{
  "arch": "mlp_mixer",
  "model": "multi-label image tagger",
  "dataset": "gratings and oriented noise at many angles and scales",
  "train_examples": 197500,
  "image_size": 32,
  "crop_scale_min": 1,
  "horizontal_flip": false,
  "translate": 0.12,
  "norm": "layernorm",
  "norm_position": "pre",
  "activation": "gelu",
  "mlp_ratio": 2,
  "parallel_block": false,
  "inner_norm": false,
  "patch_size": [4, 4],
  "conv_stem": false,
  "layers": 10,
  "width": 192,
  "num_labels": 26,
  "init": "orthogonal",
  "residual_init": "zero_last",
  "optimizer": "adamw",
  "lr": 0.0013,
  "beta1": 0.9,
  "beta2": 0.999,
  "eps": 1e-06,
  "grad_clip": 3.0,
  "adaptive_grad_clip": 0.1,
  "steps": 16700,
  "batch_size": 256,
  "epochs": 21.6,
  "lr_schedule": "wsd",
  "decay_fraction": 0.3,
  "final_lr_fraction": 0.1,
  "warmup_steps": 500,
  "weight_decay": 0.2
}
Rows from block 6 of a small multi-label image tagger, named by matrix and row number. Rows with one number belong to one neuron. Each number is 500 + 50 x the weight over its row's rms, rounded and kept within 0 to 999. All counts start at 0. Numbers have three digits each. After the name is the row's rms in percent of the matrix's.
After each neuron's rows are labels from the 100 images, of 14848, where the neuron reaches its highest value: "place" is the part of the image that holds the peak. Only what is clearly more common there than usual is listed. The data: gratings and oriented noise at many angles and scales. In brackets: how many of the 100.
# fc1: MLP up (model.blocks.6.mlp.fc1.weight, 384x192), inputs 96-191
# fc2: MLP down (model.blocks.6.mlp.fc2.weight, 192x384, transposed), outputs 96-191

fc1.292 108:450468461567500467546467596562463465520526512458512474488401464496478488561529465511433421568495481502447461512483444406527505480460458455484457587473595466535506557520503458627522504489492540481485474495479435467440509532521503482386497502461506529434574510422437515484479506491564535704
fc2.292 104:512443569542500445535511489507531487534567472416521510484411526588531472534511447557550550483548490492471541605544487555494480431461475522529489623458502428453517490465491507555509433488522579597520529524473415519548398540625446456429552514540456553560455537522342494460540569544533426562
place: middle left (40); top right (36)

fc1.197 096:426530434550507456527443508505500411485545440428542534429463409475557477570478499481469559462481431488524444440502465542473537474519537519546499464530459470441594401395535465434478480441518460512468524577440531455527429614505478473451471464460571430522464436533554469512528502485511611428
fc2.197 112:430411478505521508432503590446475482500455637572497514463461490563463489477564479537508531502521529466456525465519536436541500455419440437498454573575415491468523492445515471494574430522488493522586549476554535496473539532502446536489492510479484421470399475532454444495502452537558472528
place: bottom left (33)

fc1.336 084:495508519533455553468504450571544420596567454494446503533378463487507496505500466514488533589580592549498500499546577522486476514510457479528540525457452535463483426544416457434498552480440568537518509434543516391502526525467625479542490612472480515433512412470572561534445467474580531451
fc2.336 074:504623511607528535460524516477445423509476545470479445509529544472549508543505513598502440517451495377588520475472545491444510520576504576484455502452527558476485468474437581443438388539488458532534493522407486582460462482473501489617522490468448508466525506489572477478469557471505544483
place: top left (59); top right (38)

fc1.108 094:493527388513436462444417438516513478486543489462548508439442519532520488504435517474466451481493518519502485428481532536512452461520449554506548534404545544573391527433411542447574436503616481593466538500461523503476494521436416529499564510546528532463480551468515497539521443510550618533
fc2.108 099:550552484447485565570497437469606596436464496535444435488503520537536502499526456592557423479527471467576482535437522496494587419509509533620482580526517509611512481497463522624510522552509455487547452566520514554638570462564527484537454461483483432487512446403461537494441599466466540473
place: middle left (26)

fc1.340 106:496547483503585487542484539507576445502513426432479492476527486525552516544545488444470450461432483473480445453486486463676588476483468538530444578433460468590554458457460593416466516586475468480513484550420442460553517511551513502532459540484469477557464514531487514449472510468488504468
fc2.340 117:505459465491448594610481435547484508557495467500576502498479510573504531465481469493538387498518499441611517524532498527398650552468518465514471503475480428448493481451449550546538474509528476495556511490543463610500568596526492537514476281547490464483468509536512479494504547456528602479
place: bottom right (82)

fc1.289 111:408524448512441396514470522547506503478548486438571419475396437475485482562514471497503533647544464480458512534468452434560469529501420489438445587470511483535473535506479435568430538495450451514456521511439475462419499534512465461454498554477529495438540422494423513515447543470470588649
fc2.289 115:550419544556480540475511524523423534532506555476501553411476522548504475469510474488536463507439473500579456580508446550479544402461538563503525555456444544485532538471558538601558467497537581579513559500439537578507446460548512458504475515475478543480435483491376519476564599512456418604
place: middle left (55)

fc1.142 117:383553469568456486525470595465591419434562460391506453420472376535512457552494537535497506434512531444481444543474442468579526500453504477527492509504488443442515494483510468541539459464495493513534551501386517480480483512543485488505467528528508442493452505504351494507470520460529539693
fc2.142 137:522389438555519460444496454500439464590472539492532499530414538576544483470486392414573490496511470578533437537487477547431538448462474498533524621457421530544545514506429531633597539495565527513488544536473542525506490471568451566448554504527482532503425469520392462495544572540532422578
place: middle left (43)

fc1.368 092:508437516497501500560510483446526455542517465495363482477554510504551496481483520472465459453449528520493487466473530488611568512506478501514446544416449473523492566546414483475461483550440473477528510511509417516500519360585545505578436473465460504515503525523392464506481542414487552472
fc2.368 096:539451481470520536584502417561470500488493430467512497513517519541436510457484460421508421566508547593599568488552493484465652461495470488508513500412444488488548474506440556556514535547498500418451496550504514534547578537540531502361478351550473518539471470556484526546481578522508517537
place: bottom right (53)

fc1.88 112:460454512452502454552490598441411513578457484429477503522603507531468570457515521466420511439471445592538455466533469466430511553518465569469491468478357528563517581483507507417509561463590449491480477510464490557573491503596438485548559491496514493377451526522465453448504546530473563288
fc2.88 125:536404562436410428443502511505453512547558518570560501441522492611551474549555425505543424463548422488511551484503521506532511563508505522497492569461497464435504416465564525521570451455543560582495507508561545449498407447590479472432550510562505436565421472527406454478441515533528437544
place: top left (72)

fc1.69 103:546418546497572553515409585444434461566532427488424529491483471459485421506489419597434500458440601537484386425456494522503471451479500502479475497491523525527480440500473417535545498443454518522516460541492480371531490430438526520514509506402569540459514429483483504497439441472586541582
fc2.69 112:542683561584471431537529468503506471509380520441550483548558514430517605524475631499491467524539572444501562515556519596549452473507479489577563511445543463491535502592503469552520451481563301449490481473538432450555494469526491538511544469493507504543606438495435524475551504515558546525
place: top left (76)

fc1.312 099:441526480565586508519495512612513459480564564463549529348501511503436465546478543503534496472503456491438454579468417471496428507434511565554491568406640454494517543495489436452516564479472466537500588518489391459474476503447528480406567451489483433430435493527510583508483604456552471442
fc2.312 110:510461519467542490498515512488580551510438355548479492412617545478502508492459527542558513535508489533519576509587559492547453441537518552498497520461489593504477486458542505460536458455523444581446452570606553472500554532610488472500522538491572486470559474530506501512496545588549502513
place: middle left (79)

fc1.337 090:538499451585538433505445622552547573470546521386509479404439453535478523543521546510508561529580521520558476509508547526455518441422510545457482498546571520482485429474482470409463498430488491561537586468520539485502493481456503510476516465501498441463518484504461593467391533483500533412
fc2.337 095:618477542546588564465501546485581547538543432484453476659448507451529471543458378580482476527611520492516566567480527539547443581580536393450440505519484543503491415481536537467536470456463467517412548522590489439449510515537468464428487535472437464475504464510471506480434523489518529515
place: middle left (76)

fc1.71 095:515408510490595533487483575485403451624568388531477461483461445507484464497494467469416441462427546574508507423463537483468464446530440525427481509502603514500507426549450444500500461448524523540561459528547518453433521470461593529559544517498508565377562502545458467501475469489517523659
fc2.71 107:532616524530501553483492519497475475594431447554462518502488492471533534501508580534445470540557589474546542573590470560531494391518517429459503563462506548526514541619518478558516563468577383585502502543580513476651580447545452587568519496535544507469582482556386541484552496530525449491
place: top left (75)

fc1.247 101:399489495518458356542507559499471542524481430447469552496544521475499511510519454438501485481453308576524558463499450447526536532513435568545438539459492515595500481446504567422565490491469515526467511543407485510509526515617393544501480569469517495437489512520539444480487516506528516404
fc2.247 111:547367522490477518476481527467483629512516520494504550420421473622509508466495455519500479494415445434514540462501530464486489505494494510423473523452508510511499465467464514541669494474504656497482561502513441457500497454530492368486501517466454496473433521500526549451536508466488460530
place: top right (52); top left (48)

fc1.6 102:492486470533500505555490501441472517545564526461471520477495546498470466560408496539501472398534462482504475512480469522527492565560512481505578538462523438455500465563511339522563481363460540485485465546492517367497539369560431484441559521480468464466549398409395441448515520447527529468
fc2.6 083:455458464486445426446484432461520477495379503479531553445539582503554498507447522473516521554511568514423422471570460495438355500495505580526497434513526454521515468555529401537478540436454528473490469484465490488502564539436570502471511578552545486560486526582532442465493483469532536468
place: top right (100)

fc1.94 096:463533543528437478509540495565568456461503417427486505483472476546557480508522427539426525495568516538541467457558497560576482477568510542527538531495561557533550420438547449375375396512526493580536455499451514394537527503499558447520426540473547474514425492527445444507577447539426422450
fc2.94 112:492511514489619501435465556435567475464474545533513467509455480573418483456509502451443479464454507462445509477490553424428464455524458555464532407487425563540496532469376530502545475476548506645498506638557576536469540475518497559527561463504468504512512493517561553541486449523525467426
place: bottom left (63)

fc1.182 099:499521563490524638582518509513489461587522484535406491553461501434501566437560509546477530582483594533554499390470495477561491491440538497412490551519477464469522438551434518487551483466495445503501523375533446491417596466527583534568423583450456476489506457401562541554494490483477583396
fc2.182 124:520536526526546473438585459474375523465515397558485478431616539447491480467554463526550494535491529577499523542472507508495576546532523483563541533498522544484499532588488607501469571506479506558536549541532542506558526485454525491596505549482474467434472478463449564503478557572478453504
place: top centre (39)

fc1.10 101:478517466518502470467573541446457500444546536472498532503518476526379519505365533458550449477496491470476512477483523468475456460527528563477519445488562515546512535510448495500512518393575479508492508449506429500531475604477450482424545482522516506390448598437468386423546503512504512610
fc2.10 118:552498506453433551557469499476461509532478450610468503522474535536514542493478510523537496528527568476546489582525530568435471480560546512534528595490561545570427559584504431719417545467465561577503463579539515517590487434525587532577539506525517549447553534547521525406477556561445560524
place: top right (35)

fc1.214 091:528499461557414479480471497452537549591503526466496461492507493506503448571508564559464509503435492589522455498559443441577566549509440533499473612410526404600441484481440437505560455472487518526459520506443425455523541392536493488556526490482481562436482503440367543462498479513502558530
fc2.214 064:527481500496528566532442395481574514513452439481490485378511545444554456532447527522602465520502468578529541543551414518494524426459496502439460507463544529633580445498579536582459511494546490500465437533429421514544442534522457416503517438549457498582446458473452531542462494537464534543
place: top right (100)

fc1.276 098:497452504486585520493477529495492443498489446425460465477470453400506490567493454383405564476433462559428437422482471521591463536464508550446457601496534494662602411526524458485388542488529500460452505543426473387476510534493479445472519518504482460542464537529534381535443499417482557555
fc2.276 102:506520401566546484535489498553482558558463467590530515492426453594532518462506524442470427476458532435519473500478539539460521511418483503474446533536502440478532653543480527459575586455580457523597543563515550626459567457613436619531542367548489486502571486458496451551458530516474477491
place: top right (56); bottom right (37)

fc1.174 103:489550458588556512517437510626555470447525431484570523479415525534488489465478500590459490538550530478510469545512421602526606473492437527576487536523504470433396436509514595499550478585354504493502505419461458511557454415511532586427413534433487434419465491451583482625533515449520545474
fc2.174 113:502538528540423499572528460571525477533469416455448447545420502404489479580548512492522501507456452494527491475515523483493515470525494525469473623490519534461644507481421465558492417500510496462526480560442512499432528575464418507499514431496545488708469472399499513492567538564481553503
place: middle right (32)

fc1.125 102:524491526519548638525498509506495426538542521526470478454557426473486457540512526501472535394405565520543458488488468499517492482449695463407465522457512499544474460444504459463514518481490485481518541507477508457537515458545494484455478407517520413495454471498512527491457515478452524482
fc2.125 131:495490394549507417500473498512450520450508522611487444556530461546490476431541541528525532508623434469501598523502535487466478555567366500555496496543470458542546536555485477530654544527527423480613554499618527594550483460464539541536516549445430523431446529458598487468503534507583523528
place: top left (44)

fc1.180 106:522451515519469549552494498569450530389497447520605431457515507496383513581426441456449411510479531527408507475506501442503459529501476552459487481506556530482411451473566452483450414496474552529600478421486538448504514497513540522325544495458550469367496421498472368464497495525419569503
fc2.180 116:484531519491533485507555523499484471473474589527494479519467519505388525444479508473532490505479514553365490463527494513569587487494471496496474524534449499473497474466430722587503603480496552517459481456461556634564553476500493527525420327431498534463509542524504472488496507517511483598
place: bottom left (36); top left (35)

fc1.87 124:482542529477420478497509547479446497422561507501516484524579487550396464507229444467530458506552507503496512564528528533471542522523525562580497430376491473453334511530515503512483557531492555551565506455493540543529479549551473510442462540503480507474487469504500469618511519496471473485
fc2.87 140:569538501527427579694402484526543524506548425529519470518511477588451478500468469512522462519527511475574492513502510596515564536530476518477488530485573483541362565552421533635513505472535517488459475547544584553522577430543606506583515462494487500466517548486574546511478597452490607599
place: top right (92)

fc1.141 102:528457473527518503442472516429488420605604460483454442542416506587473490498524449583467465455454516524554504486535583515552538595494521554431513532448577553411474405484469401464503475445463538560517489453492537409446527506494571469575480489424486486429544485438525584468580452527502539445
fc2.141 101:529609554609511502526583543539589487526456440561530534497583490474525504564544541584494493555478592457507471492522511477513496377490492494526578567448537556488419512493374530484438494453483488588480541500529513486430517481550574573552476497506535490487583476465484491482564610484471470479
place: top left (90)

fc1.3 110:546463499468492460478559487393460517493509524546453459511483437396440410485466518444590471464446474477478545352531536421485458502523536471399548416470443567572458585568479469476485504481548478488435492486538409501433513490492467486510615394475510583506555519447522496430489491529485543494
fc2.3 119:497476463526540521510487505422475532476506567460540527523501548524544529488460531446483482515472525500472445459469465393469476526507589503472480462490536513471533466445536552551454580435444602519372461554431533515566514562415571494518521530537508467485469521529575536472556485447486472429
place: top centre (26)

fc1.35 087:484448475488482396475435463517529519537532586421545517483498480543465540488421565528474495476500560536459439509503550448462475533426435572485549436419512490522488553488495508572428622461487589636518465574494503522494519526486517439591530529505482517516535511545451661603559470506480487461
fc2.35 080:558485586424511447427513473520515589477529477485577536541523415511484470407589441565521432531571460472447514540618436387539502567538486493580506493502498498535537492537488555512521477525571522518546438382648463526425462547446459469473480445485459489552518486524496495563446532501550577451
place: top right (40); middle left (32)

fc1.281 113:492529441492630493543494523487568448509525436461446493469532476512545505526561481433473444444419458496491473456472467483644586495476461547507457611441453492651557475482460553428451504575455462479476489543444451441528509407555497470547490527497469481546457512529436512411468508467480488472
fc2.281 129:542491470483450564628455448573515525552489474513540514488493519566511530465538503449544370477531498448629515538528523552358624529464501471489450544451505431438518514491483534546550488526513493547567508501544504592475562543586488540520508306573493486443488511533518473500506528474514564497
place: bottom right (87)

fc1.225 127:555541410576436501508495502509570438555568469485519474485372504515527495503475492543487475440366528508555526531551526541517513483517502572459515537440536463501482443499413522403504480489487585602513580537459476481487502431432539498537439462488553549496560480477475506460535438516478510415
fc2.225 132:593585503587626430523511500493677514521508473451492457572421525489474499536520444575553504532506473456528563521545544488503516516542495466536560510427458540507509476489285599523545460479449539502482504496507511531482548527495517477492513482500550506487489490506524546462472551420531527515
place: top left (57); middle left (38)

fc1.152 086:487480474500436503505489437444420452562546498461481490480466488534521487478519484587504495456537478595600473480509508513417481611493487524471496444394418458473508423453552449441499465353495488546495487501488515450450470509537506533635526436471482478496449574515426597431538483468455574386
fc2.152 098:547504508480496468516406507558562430510491515469529431521544527603509466530481483488413504436545507521508529464594535498414465558514492500490487515471485560498444509451479400597500415498435516596490500567548602476401515439602508525484455631452517513511501489518452499529513524583487497522
place: top centre (33)

fc1.372 092:498509393633404468543475432522498478506550439521547475572407523520537513510473424531472442517444503565490519501506512526543487545499486508412502593349542522453455436495470491478469470473418507574555531474467563431459515441491543561597433471465554480403557467522518417507591483542465544427
fc2.372 078:491549520537605549481523520522646514548475538537503552477463505445528488545498504582552498535382518430570459520524377508484565388435518587593566499504484525460414505482333632519491490500516551526463520501473471514442501427512565508525491488485473523487521496441508437448496553493557532544
place: top left (99)

fc1.112 097:365413420519454509528509402569432412520550483468534508459438403440530540559460493378491498502452549473488494500522479478422450515459531493538406535386556458488519464526510375474489587491515555503483493573473480404481546585459572468550534520509522479477501478560569500576551514477468507535
fc2.112 098:462474462536551572447491545529492514532469520503554604496459476606493458421545511499544528491439526543536415522484484394526586449447440546545446594537434503463514490513493505481562520528574482484493543469556416666499480511534506529442494523477498519520438495466448517399483476470554435542
place: bottom left (32)

fc1.350 091:558421508511484509491550515474439445524573445522459525542496498544559491501496449461414486491453526502543490402544490537471424516523482480515508428455568429463458450496476392496446550441392541533610437399526557410534557434502527523494467519399436486422527490558511451578513491436481588523
fc2.350 095:483534509508453451581586504436473491596459521466482492525507508423486452501563585457463548471450516460506623360542492522555530374456440523501548504494487611461460503578466539513566499513574447550558491446492575530516530429536576502628487555466476569459579547475510490466471530562481515583
place: top left (37); middle left (32)

fc1.172 114:456483374448480427570530500474537532512506511466481587489445429444468447488492404488568479579478490510515549406512458492510510507470479479538470500499569457518484461588519482458513537487527559477485431478508519439478576498540476535440517675484495382520426468477523393485491497481598582441
fc2.172 134:472461530565462514499483478454477532476499547550521523499548501557509482459488547534428528529381616455520460442502455521503493518471533632624534488501481519520479484500476489549556495498518536469533581498546472549539484476418612632514459521550519509447467500485551486483514503502624542550
place: centre (60)

fc1.199 096:482507366500496304563497505511481516493520476462471522505446490510467493520462425414513509520545409564477493427521499566518532508526365550524496479469552530568558435498517499444445543536506567514474420625470556495495570457555525542447489617499484458508474516525488454512505513443536485506
fc2.199 120:462455482523500507536439495490509555430514508557502526462504420563458472442502513542455465479411505420482551478476477509516499494462475581571478495525461467530504532563480524536618595514521518498617597506536478508520498449470561506518504469503476556441472574464602503467474485487593560553
place: top right (44)

fc1.30 105:546517444568561452514473549489515527580603511408438512472480449393487505591587517396447520478426541533548431463437462512497506455451478563399456541436577514458530461521495397411482464502496527524528507480436494386442515382518542450538521436458468521455564521481383483470462468485488412473
fc2.30 078:500573429569571515478413555544483451476488432479483515565508473513564484530460562426463395476524549509524462533503500514483493559484477423479460445567448430458448528543458538407544449448490512479505507546380496560480405462499556514362495446486436533561513510457583495505509463417491523426
place: top left (80)

fc1.380 108:502452480495498507543441499462554528538510441450434484508492502478525509536510496494434415429436525585445483401453502467617524543493484535454409596380483463605516468519430450436488482426462509520503558542462436391475524486560532483525436489421417512515487554555516464544526488461527597486
fc2.380 095:466520467526572509573544470545481482576489426482559519433459469520496519403541492454469468558484490518635528495533502515509667471414459503526489514499526458420600558499432544564491538505514495442483483532442470587538544536512454515459506300583538516509458446466500498548505572510531543470
place: top right (68)

fc1.9 094:495523529577495495522422538469512467432527469476571468475491542551394511491460526389486560506537541452374468504516498522493475502496499532499493496523548461482556505540529522495591524606627512509560523439481539514517499443518510511439487543452485477308513551565357447483462488454497516482
fc2.9 104:432455471471422581400437531538385496529517514471559475563448491454589438478449521496476545431391418540484451474542468531465506483461532513467470501512517471454453521537524455468510571494473505489506520478498347516492434478512481520551500531488435482581446497429519415545386536587568579497
place: top right (70)

fc1.285 101:490511536527588582557395488456519455570528478476470500454460447479479513583457441552459466473483431513499446418540515539533511549455549586531368495513511569503464465450501406381509465402457436595465473548493550432476444403485463539559518459401420460469521419528499602541481420579545540433
fc2.285 103:551537498451479516535525517497625489493436475529559466429490508447501518598495550530432466563447589477450465447629493468620470444470571449483434505469445484532500494511563452496440479480554442483488538504552549437457513489461587423406511470541479597516564527469554491503531456554494491527
place: top left (82)

fc1.313 096:445485512522453473450529454495473498484521584560468431512558449465493440531504462520592568483562468556451569600500498426549419615497425494519490598457551485453516456523476421462382445471454423514457504526566502416450516516493568410490459506466481501436501468497379571521499587463528468338
fc2.313 108:527506417528498480530548507485544526439459501603438482456627490471443467516484542531563494583468501512508575505548440413505534514509486498493460455501536546575520518521434547492511509485604450528485518548516434481531542437555569517486493528509584462473484472479524487472506521537510459528
place: middle left (77)

fc1.231 091:480445454579476466488461471521454483654505573543479501549518493436469453567560522604476452505536552523568434562470472504470565513502412560535476557451465573480417433406482438426560600539497528445501510492480423428533486425520553523451526550481519483392482474387570490590505502490553588451
fc2.231 083:540596516491488560610563486596515489450413501533394420448584417465568533591515530521541515490451459453531479463548526341432534395456526571540503542532509566573479485498431496576472380528519461516484500428533452486448511504534506393524387509486435492613481508562535539572567506583472489534
place: top right (85)